Rows from block 2, named by matrix and row number. Rows with one number belong to one attention dimension. Each number is 128 + 32 x the weight over the matrix's rms, rounded and kept within 0 to 255. All counts start at 0. Numbers have three digits each.
# v: attention value (model.blocks.2.attn.v.weight, 128x128), inputs 0-127
# proj: attention output (model.blocks.2.attn.proj.weight, 128x128, transposed), outputs 0-127
v.8:134131101111109107098100167149082134133089128110149160170184173090072146177142139089079141138122179110136087189066114071119080070176031139093183150205084163057173136135116122129135154156182171170149149185079146101194130121166136142112145185140129092119129092101131105138093110146101143200092154150160080132123149111167097103107032070088196132103091124048116179142120121139128147140155
proj.8:067158144172166122143115168056151082183131141180125129061120099154092147119179114152100139065095132105161122181141117132139139183060084101189102133059169123094106132210147093147098101060122072140158171000165161162066121170122168129177082125110079167100147117148155123126138111131082210158112111070165134099060125119131104152147193137169121171132163125169129073120112113094182132156114
v.9:152091147143169143145122098140108118171114171150124124073151108129154139090146127151195157113089135078121145121120149116123117110127135103142135129141133110121097149150137142162138129116109111108088109163152081099064097090122170129115101111085171109129160159106066171122095134146109139051165081118132173127109123148110160120163145160172101092184124132128152033130143120124133125148108
proj.9:174096145104143150122086114181106152090153096117127148179139130101124122144156158130094098136136141188149114110157112171114135098164133150072134103090166130153156118154130174153132122165126109115150138089136175127145150129128090098117159127083147180151125082069151141178127058098129114173096150129121148156099119120128116132116094094082131119085107107105106183096170114126117077114143
v.10:107121122183221110171118105163165163115160156170108131089106140166183141125122095170150059095119086073146087132091120149176091111143201165082124112137120134122100140111155141161133098100164114065176100115106138119082099129067158137102080103115070146135172113107138193073109121112151158129160123152134239126110136132121140164165170148158131119128183144128065064103142097145100123132084
proj.10:190105122073062139085142148196143090111151136054089133149175084125157071123096176144149166193181183157112170116172064157141098108164152134155104110142135127167164120112100138136144122147156178130119142074076061109166097070191109116177161140128183133153131152127096140125162028139140140095103149103086056139150095173091152154146085148126130083136119102138124147117122166161138081126147
v.11:135175173130124130161108126078159148168123122119133115081045115150190137118122116166119045112093091100148108100120133089150187122141170154118097131145156095064138169092131111131158185117171134156134103098074134195128190113137127138129124131131120090134114157108091136147053121098098135155139135051137163152108114182153141132137157148115111160120139091082136180113095119114094133112153
proj.11:106089085140097147142133140158138095159134093112122117116160129138048099170181080172159180127181163144134194121156096138145111108136105103127175104121154139163095116157141139147116118123104153079163159140134083108175094103120150138153083072097142191096118096125133126147161050108150110138169166225122154114163138106072120125154154146154105098083076077145110099099140126135101107170114
v.12:141114102141190140199149094157147166108159161138098119123120147169146178099104087138125091077076096099137110137138097117147096076176147152096121141069114162133062121077095156143157086076095110130151119161115139077095128102146146139100088093107092125103124124179130161103166129094153146126146093150146170142170139128110080101133154176167143116070149138140153084185113077165154146131075
proj.12:178082143105078131081148135129167067156116123086130115100194147139201096136105155157158164184111191136094144107130092149102119147113161079138137154135135123157139094103125132085119164163140139136138159110083138175136063129083113121159164182177209171133136175096130124071126107176153072134096159136078088116122100165136115098167090155135102107178128138102083122105105156177121095138172
v.13:119132071176101074114122135149144109149166127091120173147078131123139166134121108146082066099173122111128098185089101070141144054161148146104158104222124148074173125143094164141143147160208185080150158163063171122167131129107155122066092121171078173048164151112136147106085072111096122165077179130119147126033076148161127125162125171122171215136144127054099143153095175117101125125133
proj.13:111188120143110114120100178117165039126153113188089137101173091154079069137093156164138164153075155082190149108163087145161137160133067093171103133136116090156115133156175117105086087073142111109159091048122093122120141096132158158179093085105113173175091155178091138088133040097150205162184137104144090089207134116110096181122150132069112122101120077200169103102130077126136160142157
v.14:109122136068112079077155098136163112138166136144145120140099101170172146121105127147139127065187102148165169125130092192115141113074118158141131081095106153127138111116149143124127106166168132059062170101196107161115147181148159084137110125162133196094176115145191167097144120147141122129128133131082123088120130080124147123102181109176132128160130170124110163120062157114062082112122
proj.14:136125111155122130111133141148103094104137127181129162163101146092129136153176160118124145190058135131099102136129129087181160091166127102179162125191157137118156120092122069119126120117140157148108109234124078107148116029094080146099171089165104072145099140177070121083105085106129115090140140136116111094135099157151125111081048121108127130130127092140172135115125129177156195096122
v.15:157127191111131165087177174133176112122110061153197091113114159127145116086101158109139159130105110141098160074172113175132101108129118191133160128074099131149103144076130138094105134072113074129098111110149141146151109077153109068094121155109147144135139103200160161122118113099164193098156104131118139135092119069109121134112163166081138116111123133138106116151134044119183106149121
proj.15:135062089184080105141127053180110155142126138110162115087104109112146150131166099106159141157117116128114156144092122118155190161126131106136157129192098113131117148122087152146145130238159132129102161164124109133084092189077105122159164089176165100145078105068132127056117169087097065159151119159087136102138120211126121091096097149124172111172091138089133114137149189158128084141151
v.16:083138075175149164108078159115128162146130144103145139070083104123136154104159171172090162129095132116107130101088154048159070124155159089170120149110155099070163196141111118158138156096130144100110122135043189147169120133136137185130089137101078103140074126099086147154080152125100110167059108134145095178119105129181175135218120174092118135161133098102150121134227169113189133141147
proj.16:110162133097121129075110146143132123159138153095066162134203136163099068105097118112143107121221136145205180105173096162082089124070099118085097128109186149146146126162153193118109109215115121084196108126160143131080123180118114099149086090093128193104164086113152158163202102151135149109165147139075155139110171122096182161114152087121099145103150093144121075097076114130125062078120
v.17:087139112093074141042095147118130082123119053108177143150161157091074121186102146094110191182192169154137123136096065141105151151065084147125173164121108170117167121176119156102122152096112143102125116134161184167195145174119112115149156199142138141126111085149153095138098119083099107180105152171132051106059144080158103124110144142072160120108066124087129154152163113141169114135153
proj.17:112154119159150121128080128111119172114137105160145126047061100159096145127161187090122096116145075114174165176084148039129127131081087076160100128148136087097097133107118097135170071147145108156102141100127147165066141176155145134134148105118091149120172175190109134147166167118107135108162100070125084107123128156126118197097157075125152166137173124142146124120150105059195180121134
v.18:120163088118087164124096060123092098172166163123085185184156077140069119135147119119166108128142123117088095164160108115092167151093139058141115091103096141167126115157158146105128125146082167103153113170202093102077154148125132155145122099163112101090121110108099101099200141145098074078108106110119119136123121175139161154122177140211131161138090114149151110148131145128143136149139
proj.18:141178147103154134143112182106113157114123116144136086158146134114136117127040107167103088096108123116160109085058171111142107081141136139047126146135126050107123090142170108120132130114121154136092084093135174099150194098122073148114107160137106139165115160140123137149115133117113151146121127123140095147170152124134130128148121092064087140111156137123125169103147089113119231116112
v.19:148118079154104096082121162171130129096112145129138132118126124113113122154168148124033151114107154146123119128135137101119117121219132120133110125118145134113156119111093141125125116097148171162115169152068155105178123109159116138106095129114108145146105148137138127115129091175112104161095140103113100147108101145133125084165090067125108145119145129091123151124119204106118144133127
proj.19:068138121131122129141150103066154092171141179159094145134123099123124106100100113139127140100097106096150108167180137172114130159073127117138078153128133124104151133169158115112071172065157117120179112111110168114070108139080170149136103113132109139073126139116149137106081170152139136114161095116142145139129150077137139168098146170105139149128151143197138077139076092139117119121119
v.20:125158118204104098149114168082141139142115132098129156129013157115119132160133092150108103161153115158108117102111147084113165156117148103143062129205153097132144149127102126116118170132185168119163128082090180149133142152123091136160111133161080173092131154121126111107087098102105125180078211124087118154061089207140106160207154171110081180131143078108100124109159168072169142108139
proj.20:124155127106136151105139157121134094103143100131103100104142066175098082106050090181153126125138102120180171129150139083107117132164102163086106084139126131119136153144175146098109117087161134109135087121136068081145114135149179137135049121072150149125137098167116119187145123162146202120178082157142126107222112084083185170138167143083129132074131127140147093101141106157085114167127
v.21:149100135102136144114176116175109111129126138167057167188165159163109135145140149105093065088088129086157060163134099128115130073200102141082117101074089191175065069094156117135105098098096159148142140224151118082109117092149130158075157116115111151085115114203159128059213135157156138059149171121194180103144121154134088119078143066223150177070122117112129154185053096120097123158120
proj.21:129130152168139116165131100078151130219131140162167092118121089108154122148085097201129195109054147132080091129093174134154157160061151103173182193158113103082093111116117074107107158081124150089116184073069130149060091144068134200167105191194140093190113186102102068106114158132139132144053094114182098133203106123129106104168120200096099094186133155158149126151141116184133188159139
v.22:084186162123094133082103154103163120112102078130190073086024131112153115140084139123138169171176113160147153092109117140125171144075145166143134114156148105107166167117120137115136169144152099077113106039159204207178158130123091073138140159155127147127129130108157140145050111076119114196107166160101084119079127116165122151121168181030127129144127114080106157098145110122161121105164
proj.22:138105095155109129135116161156139124104144084091122120092099095178057170146192173075125109165188111097149172129131100062112157140156099115148153114176096106128120153123076144135144091172148113170090136199146077135161144121130125119125127057057131122101131103137094109157178129117089132088212110118106155084151125146106153128107117106145151112111075119132133076098146181088167107138106
v.23:121074138140163106139146179138140114109088096104156095089140151109162137114092129108084167142099080153117164133115121162119060135149127160094146162151128118135103107162129120143128099125169095171095169119100116131207052078160140083105115110126195170146138139212164181170157127116175169146139131155115110098120112118097109119126087106114144129134143151126127128108099134146081135145107
proj.23:118120133173148093104157080100116101145126177138155168142105119125177131162159152097142173132110149104076090126130120126135178156107132151192131130094077142123153160114110084147109132105129092126142164193145140203079115155114157108085153124144121126138097113106150099038111138138136094114114121108152179138124158125159107077112126124152184101107126138101083119170119143168138067142174
v.24:139134125053124194076147148158084115122117111136137146175167145120103111147172171140156142103082150085159122173155090063106079065173067096137164140101120128133139143102127094134109118071104096137098128174118175109158110097128119155109163129120113108163116103131112107097169146158140097119131091153143099101162126115135149123100115124168149127082101134123152173174112107119165127160154
proj.24:160124143151130119170071107127128160200104150116136138097143153110124153099153111118108149104090191153138116148100139140115158161031118148151131173088144126089104139156126118125146109132129148130140150120097117149090119175120114169087088146116121093075132105111161113135112149115088132121092122088106138183072176135126122162166142148146134142157145129148115118114116179133136143105117
v.25:099106090137166146144119075130145105086131104073141143102095150127134194146126143086112149119152146121133108160089101124097106104147153143138155202100136138091126110140071122118151139105097134148117122155130157091171095110132153139121132134121085104131123125143126166175130149129129139196097068166109105132162134096113129057102096178121135105097126105116160131147126133202139133140147
proj.25:125122146140129093093090151145097101137131164106133158125165133149192087112133154104169153142144098112085140130129080130109126116077139085145112114086081160186134116140119132135112149171140096104130151105139152186146112158114155082128145124165142169112183146161177148070167105100123093113115168076111123101063177153131148161144107134132110140075119159127111116106100112117154125128129
v.26:101137070119118188087128101158080148125158143114170121151110091132135132130170129152137167125145112139088133145153117101137085126158123066149120087086128099165119112127101145134141102104045106118124121204143173113130164134135132140109113093143080097123106107152142132102180119132112065108093087119085173149131081169150148126150155210135120155132145115161160121151173160130199123165160
proj.26:178131181088092095170105148130134123147110163118066093171204154135139147121040158107120104147066162113177159118107149138111155097074110161097098180186142089130135140159165142126128153196169171149138092105145127127133161116140094104100115164134128148110129143129140172113130150097158093139158164105110079119146169115124159154131113099098084123136134154156142136102096155112115162051119
v.27:095194104121074124102119147126117153092122154108184116117045128150166128152176134155090103130177145163154120101073149081106170136182143106129103126178156107061161148115118118133186139171146116170126188078096232148132181146131127097158110106157048114126098134091159110119103093116066084223102128145094098154158097180145104075113129149084090183115176116084132183081104193121109127130143
proj.27:140128139109107123144135188086128044166131106124086138167178146185080145183109085103115139155097162136118149138199097115088124119090103132172124093128132146137128120197142137123092130075191128164154113147132052116190090053116157129095113096077140155025196122153123161145131122118143152072191136119153168107106150050120121141123097131135103131092104138221121073094109159136090147119107
v.28:105142138104123148135153157084106114147128110075165131132109148130125120124087128104119166149137111139118126188123116117088114119089122116117140142183118117156125130099077114094152135136144094125116123155140128120165102074145120097110139123147122105118126110146135125169132091113137136151094119183114108119087128113098127131114122159138144131129087112118153150169126121109143117149153
proj.28:132122146178136103135094136137112123121088129169156114107171124118144121141154137119148156091084155106106120107071136090145146168126096147130160112071083118139114150178149104160156101157133110108118118164162125130136145173101151111111111130135124102143136094161179120069128144123113131130138120124166163111140151146192141131173117156114124109132125156086091124122145131125128129133164
v.29:130133117104137180112119066094108145177164137145098138180189105136099121117130111140184114124130107102066085194130092124128084111088110096128139101112094128192112125151127142105113113144076124055165057219188097106094137135117116125123129109162127096113172131125085146082132162131143130091166124104135166114106103163156156233116168180171154147121105122137137096168144084124167120132140
proj.29:183164165139115117151110152168143133110154092142128084120172140110139096146071134156119121088131146136185162066053156110136131103166121163080133156166107070095096123084145083152168117186100174143063114053146121135112189140165072139133116163127139134218089119125128093173125099095096148149104153126088064144168134138106119109155099101111091104141110166081140200102175129101170165110125
v.30:165099121136073098074147201192154076114067106151123153132137199118108133161137145126025127143088137116147104155139131113149127085172080182146115092136134170072148163089121150129064117093139182180089189173047143139203110111194081129068111151105132174159085153214163095096096092123144162148102205105193139153084087116171102115169085098111111175098126077031104222181091131083142116150134
proj.30:048115064186135139161136063071152102197154142152104117054077087140087104137145090169132157095106126109181112181188100142117158178036135124175127182148197117078069133160114152108057105079143103098177136080117146131003107166070164166198083087162116123114140142128111124100124197131141147150155083126144137105204108113104129177117180184128129132140131112207139042171102065149139105145118
v.31:076154138126145109067110152143160136092130145135161132131095150112163117149123101146135138149143143110152084123080129092129108094121145140083140087142145082094147160123142124141108135092102110082112139141121191150144109162121159120116114173135075150162150119130148124133088094078148116171132150165125175131065114102145121133114150168087158146069144115077093142135166088115115139133176
proj.31:151096146106099129127098168157141104152125087118120127092133103141100130140170190105156161130195119144160177120127055091130150147085115099187121144145139138148131133126104167150121086126197147107150151088105043148142091072162096130145110109105136119132167141119096107120172087152127159078128113084110093143152115124125164208148149118125104103129154129171125134117099152139149103104133
v.32:098146125197164083125179145159108094105099109180109120134123126104108173147152119081122106127121174113125104116119149124155094151198069155130092169134107123137017159098166068157145107100130072070149120172088173089103116126136116140106118138077097101138076107159143109154172074121159108166131132161137120136125132134146115121068177131127172150140155103112164116111063104143167139120196
proj.32:151157167112129167194173156171157119172116161142110097185079184126157175095147123121106155109178102143079151108163144152137183070057113176072109134115140129087139125135134143143150149147125166169160139173117053142179109166159127162101092135105137166143133110158129071137091098128156177144108152135085146106123136147151127136127060154097104158088109121128109184110119179140079093155098
v.33:153133136151109127144111170112094164108105126126055114165068085160115166111079154136168092062142114136152132069126119150158145140122125136120095156148122098160143120122127073148160145147190129119119122139153093156120128103119111128171115156135120097090180120120054162141110157133155151122167181147121153110167169133044127135125109147118129122140126059099127069100102145145113103098156
proj.33:095164139181123078134132105084149094158151111151156125125091101141108158121172066114147157123111121156092119120102134123102139139086107103148179128094210165105109146122132113124124122130094113133126148131118198140107122152165139135140105132123137125148147191139169090198134113133171178173069115154177127127095142120190107147086137152101123162094097123126161173139160121091114131165150
v.34:076118205118166138134153148095120172148074103101203158143072109084105143136163165089110105075115129094142116140123152140119090103139145140160123161117088170123054125089128104138120098118094180210124103190102199124144082108153122139115156130102081100195136105145094110148119086140134139205193045108207131122155145117158126158117081141073186104092152084125120170131110033170136139142138
proj.34:179163101107104166098189160208157120127133135133081121107168116131138068109177067175153129142181142138100119117109171160176062117178115161058135107155123107086148106160098178129120119095102171079155087162141036093173155165131142146127060149117129136100158060138143102060139148132133131085072195184092087151141090125092182112143141132174056116151120144120064138160174134124072093149142
v.35:123102141108165203123133152112134162118068106052165094157174105096114114100191187084141176177103147143085126128100156099077113122116124089147076200130144127094127147193134149085114102158066116107175083136153104125134136123137114139125194119146175121157075176117151066188126183152148105080108066108118084077150095123173130190085119127081140112144111126147131154066160098131143157156096
proj.35:108122150052162199095078119113091106110184097094160104069171093144119105117066100133172136090197129135144144068085144131128104160112124172191155121102143166183153137117116131140136166107189169099162095100097145177146166187133130108092114188055107112146131088100100193101162099104107131129130121159078135185143187135111150131157142104152124074185175181106133096188131101134118060114144
v.36:163134133067155167146141190084097137124048100096192132138092076084175078135217143137140107122147170096079152130083161107095179145166086106113172108126174133161071114084167091115166117139066086153093183159127165130129112060185136148157139151126132075139102151137118057180127053163141098118142075143127149098164106141111093122114115181121144115104116103192149170131109072107129141154167
proj.36:157114135123125176115164139150183085108141150106061104090149110147155112090195084124105149153166104139061105179129124096123078129190152188115146118163130209080140191187076180079110124096113141119156102230112075116182129165131132133123133127068136117100150091188151142050141161094140154107130177128084090140062162105120163109124147115150094114101153107121113099143139156140056066170145
v.37:145131113141065121112115075115220186185171169091111144086114165155088113089041113212135126127070053157170053172141139154176094054067179174112133099144063151093167177156076185092116130156113221146175126100103120140065146183156121110115131105137135140179090038142117113034080166084108174139069159104137108164137170135132144122214154117097097173075119116108150193169145149115144095122090
proj.37:098150061167138146089129102149017123135124078138150176178167108109030102170099167088090108117124167125183142115227139153132171130138111110189129163140113053157156068088126103092103132171111132102119097102162140074132122054023129122128100105142118115108085097072107130184137122171089033093117099177093175089212098140141122131122091149120146073180099126154121158122113129109251136126101
v.38:098131174157147155191126117126143196174123125092188106096134111148124140103203164082142177130113140140096154153103166126066111145140124078119146171182059133078096134133146086099150106158141123150179047144174107087147177112133158094101174065118122076094124145031153133148129129164156115094165039101092117066155122107162170149143107068061149097159148195201137111049135095167169145123081
proj.38:121156142057131169062099151072136074112145120166118139118200084163197044153024093189157095089141174140166080116108131145167121188140127170176106115084087175184155124178132162118082177094141189137144130104150119115144109153118118112127119204099132129133124094174152150066124074095083178158100161132135108130167126111113061145163139113148169102140179151104096133170157122152087085157176
v.39:140127162079094201104139097108174096165166166112099178129096150166130095095076145176165155173118104136111132146130136110112096138080118092125165114112145124088177130198092187136124138170102182125119148119125068156102119139147148148118149139172130152175136144154099122149111146144097132110128178094135141147078094155129133141179172113134117163082112103104069146139127147089076099117135
proj.39:079148094156128154123080070134113148143144078097146136120172107086078138125182139097102102116074149103176118137133150086129107146177134133197130116159106116144115097115127090125153126121131153124136112036129182120127158093098148113139189107099151078122073109087099138106151157130105071146162072148121133152198148099112178100134172115153124093144115130110162138145135097126146170105095
v.40:115123114112101134103126125140128079068142110156025078151150156123136153106088116103164117173109141138078147095130070107151115126122093111122106158125210129166132118199138141108092128150129091053118124050158090137108135111126112116144104166134190199060151168122130136195184137096128111069099216162138161113109117155113105137080197124234093141160104084089143103140129170095113111082144
proj.40:104112162180169109192092116083126172188162140111179121066078177134103191165193159101104137094120108146166101078089121073062186149031108115147161116104160109107102179099133098129136094131160079174079156080090183179067178154168115146097136114146107079209122137127126115201127124121144170130153076083128120136139161152158113134119094139060108129125154169116158127111076118146137106084079
v.41:075085131108129159103116088108111040161136099115131170174140146081133090170140111086125102151171161122081140178100106110132161152136085099150155088097213162131097096146130174136108115126051174140108209112124146139133101120092125109130163203154112080134151170160150100162139073136103099094091143082154224136076061186147087124125161161126131109111102104180128130212109094096111117161169
proj.41:178153138113143129150153133173187154064131113127111080072067112136097128149192142114102104131124144102164145121113124058158155104215165136124129118151088105119142152108136092096157099108145146161079065111105081154139172112148158155113140103081157096130096142126109150030124208109165147087183109160101122149135121127065127085113088093199096122102101120095107093101122136114072187071097
v.42:164124093167137098161076175122071194166089086100149134134140089111104141161086144141114108047143112097175181063103152174169156117149163097117069176157098074138156121081122103167143142158197146162152082153152113165143109129083093163173148129155146096132178104103048145110059167138121126165217074125167134119164204114099152107140032075069135064139150181156143050021168153159103143081086
proj.42:130143136102119074074154107098097077047163094171130122109141070149188151079143044137160134133141122170125147195090099154179097099087085080095162102079170179174090097171166131140123121109078086120148118188153153119132115156175167052132138189134131192093183197172223131148114059157160139182014153112160123125045098112147100153107178110123168206111122103145100142191159118097138164178168
v.43:174160123092090159158118193073162162155098127122147106100117097103112075117167082137158132164095128108081116162098138095112175146129126125081152090164152177130101162125176155112120093143045127141090133107162113123089145105199100130149113131142119114114087141109160041133151123131117136086132158131124144123136139152146144117175155135145083207134107115151168131145143160119140134142129
proj.43:137114103152159152126127091127098100124175148096110153165136114155105144148138160112083094106190152104141121138172130108115147099163099140148137160129171158074128138132076161088066116127149110144151147142126131112171089152129131111171112059085100153142161102112122195141140131094126146124139136147108115098185142139115102154104107124103156100133124126130120113131133110164161046145131
v.44:105150080120128135127121069115105101127197152113107152161138152155129132114138101171130172134176126150122113173117148121108165183128104131128183091122132152108128107131150116148157127125116140111161187156106143094114121167109155105148127143139122116132107126123200107113162092157105140110054118119056156137114111164148103085144190135144119123113116082177121146170065131134101106138107
proj.44:140131136139122119123170193146175102132103124130100136153129096106141122087096167097099111148086139120106123098183153124145146102161144172191102103131096109142167140115109092091125133133153129124102107084122111161141151088131116140134126104122144140147095124158066130071116139122122114092177129135151114135122150134106120110140060109142119133083107108099164096095088142144115215087145
v.45:153150136080114163142121152121077142106138122122110121168104094156185103097118183139147128142159156102127190065132151103100180171106132091110105157148161092162160086129132106148142141188159079096102139083189075118152122095138161141174148130155172136076170153102084147177113174174136125065159113145096127076124078170038144153112118119164107084134099124151105090084121153125074154073125
proj.45:070123129140132123099087119052177114141144142097129150064150101131158150090168093158165139120093104123096073131085099067106061129130153092175155097120138199116094152212100137105114119085113113125134140107142176185107162178139106104141221167120158114151150175167180120112125114106110185157116129089172079168058157077178163133120211113131108170100183131110186100162134097137111149137161
v.46:130100109176104125130085127107150184122088063111084054134221129101101163170160055026170147134070156114069045097098077128136157117140130193107093151184129133165132153145164134099088050143111113162161052149194131173131168117098027106147133134096190132079120159070120084126140139115182158109132151150187133109137201131158155136127128091203114147154075156183194093063141154155169133087049
proj.46:120127130134207089168148146112103110146153163174132126081129119223155122157074161173126121033201127144187156083130092163157186118045020136075129119059167114124113128135154093149145065147132092166155183115103130142080109167164135122097073136129068146160211090132166171173109065130136208128133113139106123104163089151147067159142100128082197124116111153138070147136116128108163052151133
v.47:077110131130115112126137084123117052113183123119065165157117177145178121167149125133139162154244157103147103114122117090109143129084099102109163067122203056158097090130121093159125101120081100122122228089126191156099077114039146100132130182146128148174146137141110153173159040124138084096070133165149181142096094195062096092103173150187156118090083123157124129128110136081101109106148
proj.47:119100109154143088125148145136213182143078106138106059102067129156174170079198165081069140146036113101095138109160103064111129102110181105128126104143063129068135127121149125117185147084096141157110145166225043152163162105185100100101138118125193073136115156142113043104116156160158123124203142061117103119131106072160168082131144117148097180064116123110126102121114141152078195124089
v.48:119097068171109145131110078128157127156192085100108115096197129122146106110146045145133228160114112176061102150058133116112146123128165118077152134190150110139153110225142155101161122170074115065151125127134109124135146167108133112159150101127192121110084174076153120109141150108085095073022106118078143149101145180141142066171143112169091111111111183204184087126166211119156127152067
proj.48:142150124103174108142143167092097110050123131142135133104133085170115124121077215097106058114108145089190169080154081128167174195097106153226089110065092159147182122100131102113130112123170099163140157111158106132083136049143141088093169176124073154157160126115121152094117083134144111146180134088124163098136136167133043138131081084146179151133127138105099136082073107093194103127126
v.49:087063087118131093108115089130122050107096088126110122182194173062126142156132114049105103137125174114084097134125069090155163114158094184170117125120203187163073111121165151126118080086048152154147170137140180150115142104070073111130119202109131161140087181162174102136161093111154117114053152161158182121111140177156065121094161178171113141120116072137158125137092142094166111143131
proj.49:184143150116190116198174149144135168122168162157109103125067148185087151120153148132108131115186122126145195095127139145147173108081152152058123124138113050089155155095125081130161097138173101156089124140082078156109119160165149149078085078125094140180153122129097143137108198124132151074211073141098142126146109197105102142118041117132124123075095153118106113104094156145100128080089
v.50:057141137181138111091151096179141072112171153231125183057103172155125150105069079117128095110152117141126126113127135140144062144155118074123142161121125123118103137116078109169111159094160117053114104185104141127136118170134132137091123093094093141110160142189148181114137079092069126196138135116124140203076098122163144133086128129096181149103199130089107078183124114145136140148205
proj.50:162157203116114091198179137159155179122091137130133103207079130062125146152183131134121143134092126100135159136137134121150158044137095135091092137117113088130088092124174122169176099156087132128113134111174106125104154068173123131172146133198151121113055147075119053098139126146141087131135140133135137095151106119075069121115130127150109127138096120101083189065120105168106165114111
v.51:131117050192168091118131104204091107032143107185053093119193153091122182130094113080120141114118164151138125063141084114164130100159145152145086156122163094157166129143141130132125126111166091055139072104174107131189125155061103125140106120105170163083130150133080175132135173110140083134120138176129091120117141113116126156065100162154144104171140146102140052059152166145155150115120
proj.51:111101186092118075183138146074108167160116129126178096123073141163113165153098135157184148081129092120148175099071107168094152109013101070097128117109156111157112112101162120163170115115154081137132176121099172166074119146182116121110133168174141141153163160104156080197103068167167144135136104064130148117077151148157081155102105143123166179116121145152139133096092143136128105111148
v.52:132125120163131115160091122132138147139194142160161120111098130140168146114139084139113096121143111148113137101077150130141157118149187121109142150123110108147140122146121109120150143146149109096141086118153147106154175119127143108175124040103162107112144127101157197094126096117141105124118136134080147126118147120099160135148073168122120133132170122126150101162137116138113126130117
proj.52:135140170114108115114192160104151110106137142177130123119094095118086126178103128156140143141107163155126133153143098133093134140122129108140126090129147124103164118146145121105094120086092104108053131159159085094098100106113121125129106159180096149115124177105145053178166113153135170117118171101193134121107081139131090148151153092146150183149179130140111163115085137118140114176156
v.53:143117138100092129124115152104158159156108109105160125129116126112136117129124097150104114108106134153116112140090141158119120123143139142141158130133104172144091121126154148108140141123108156186101145134100120130131150122143093135130132146122093137125095117139127105123115111131140132145130123111157144116159149132121102117181127139119126110147110084136129169162126100122129141124129
proj.53:129161105133148131135136124143132116126143161114086156106157133141094135116159136101132153130173118091136112135143128114143142123156127149104113143157125100082139129155108173096108115132117121099143137169123117109140091110075125130142098119117101138147157083131096157104133177134087107083106163158123107098132115137153145131096117132136094112137151138132129119122120115129128117139135
v.54:095154146182163080125148083160078092114128152191155123124121147126099166105094162090105103095109131142161125117153116148149030139157128105171096173122077139111088117113115115147102159081174130099146082175106125092154107143137133121126154109099117103136157138130170161126131140121140129175151111124116105121119116049162150148120090119107166133141191161092088120155124086175116150128157
proj.54:159132164066116137140136169154147155123131117103113133156111156077168117142122096166142131165148113136119127123102136163142160099133142162107137129155167077156110133108135108151152115143154138100082107091103111154122130129162110167102119179157106159126095151118111113132130090107103168091075157127129150095113117171131076168155085108124104128142134115108112153140104113136089170103133
v.55:107165203075136149129166125131139149117158157138168095105082113121121099049111172092150100117093098151152148149160122135100099135111151111143147113105099179091100111106111128102094144138152147128116034104151054115157165106215163125076124082121106152116157120150181151169160114135135134133189126121109090066088075093158143238121115123102161140161169098092095161166131059148158150132125
proj.55:083123141097095180115078099101161149153105143083120180093172121087092050171115084216178112139148150120142066112066162137089090187157116119149113172163133125130112136150116198144125122107158148060095116066101183139081129173095090159179118124165110102144087095106123153120153158100091167131107164140146120159179138125121140112177193140145094073196199130132123113140160101184114099137141
v.56:084115154057107168105128112154112105132161117103103139157112168135205073094104128107144110141158164143120155120134090104123180114090137115136152117102210134177170080154124132110092129184117142124094136051157154143139135094100157094144134159172157195138189148147106165193167067115115096092145166149127168080122105179101113182134113170192126118113110109121091148131130121104115119109129
proj.56:106123141159133105116114114075192177156121148130107102042123112148102128137194133170165129100050152095136103120103124065095100178127155119127124128129130125056109157144085143136145114074121121139078130106177107120075165156156068135134150129162156079137116133126174124114142199138117146114175116084150063167118104130136154091165218122153093123183156144120176086134138112151134152115134
v.57:201177147143095139148109195131150210149120166130091134096064109168111134077109184208165148111100085148162134083151181147159133160093140113089117138153060088112159184122121106137146117175150145106154077115122065105061137133193130158129104100147114118117127087088059084108104161155110172096169150115121116146169153127106160115151135093093112159138145127089106101087159183123094115106126
proj.57:048115091140103138116082058084073076145129091105155134179163129112123141144098110079113093123108140108113093174185139142099133122111118121216164131131154166169082124151118136117078168172103123138188127098157189102154129146094151112179159118091147107094127144120141149196135077111125089198067097145136146114156155096173132135105184159093143123141113115144181196175139129143172101138125
v.58:183152168123061125141122200081111155152062152123117165131068135137081151146061200183108086145139081116131202090148127134138128123076064105146076108134116134119118151112067159154147188155182135200078127154167080201097139082138120110080113107160090167062186101161064089162084142126154172139202161072162133150143124090112128076146113071060113159140134153072119104070137164090109111147117
proj.58:104157120211109113088069029147077108103134126143175115161162118093166166158168107071145109166136121120128078159037135073114093110132123116087180146112166137187101094156135138132065141140111144124144072107082222110132146188119208122152150074076147098109097141135135209157139175113140060163086072207199148107175165111122097112075200124124142094125096046137160151176166111124127133167145
v.59:195083073109102135145109149132113101130111116102170152134165163113112115196098111175074106128119117135155118164183104151156116110151064186172117059106147158112136142127050178110142117130075109174101223121112173162123159117116069106114110156138134180104120126183112055074129141118134156126108156113120114199136132101154107065162118105096078142114114166124175154153132180087138108216091
proj.59:150133125152131100135136092146097138122133122148113099184160132121084194148082196056099129133168118119108147160123122116144165117125097117080134171120105085150160136091162110126086126167153107120151063196083140106145079134085182143107156028127117119118119136147098215129115188141135019107150097187125192093120151182094121137114044134154196081149095112115102095132145152129167119131121
v.60:132108157134122184119119161152193155127126114092123140134087136154145091103113122142125172128143093174117126114122149134121122114133133105117117155136090122129156118139117107133138126190092115101156109108118152163117129170131161147130138093157121183135137115159117120154131103102141142155156127108138137141121118183146162152097128129090150090104183098100113114091128129102118133119120
proj.60:091156072120106128112137130104114117094136124134117120144159099124105102091138134138169114113079145084139137126100147106096111143111092148159120124098146150140108137167154161133148133125117148141124126092152149140114206138161128109135121142148141134148114109113129127124141176180134091165111103107139137187133174073139166087110187126128092142142136121112118121139137133144154097108151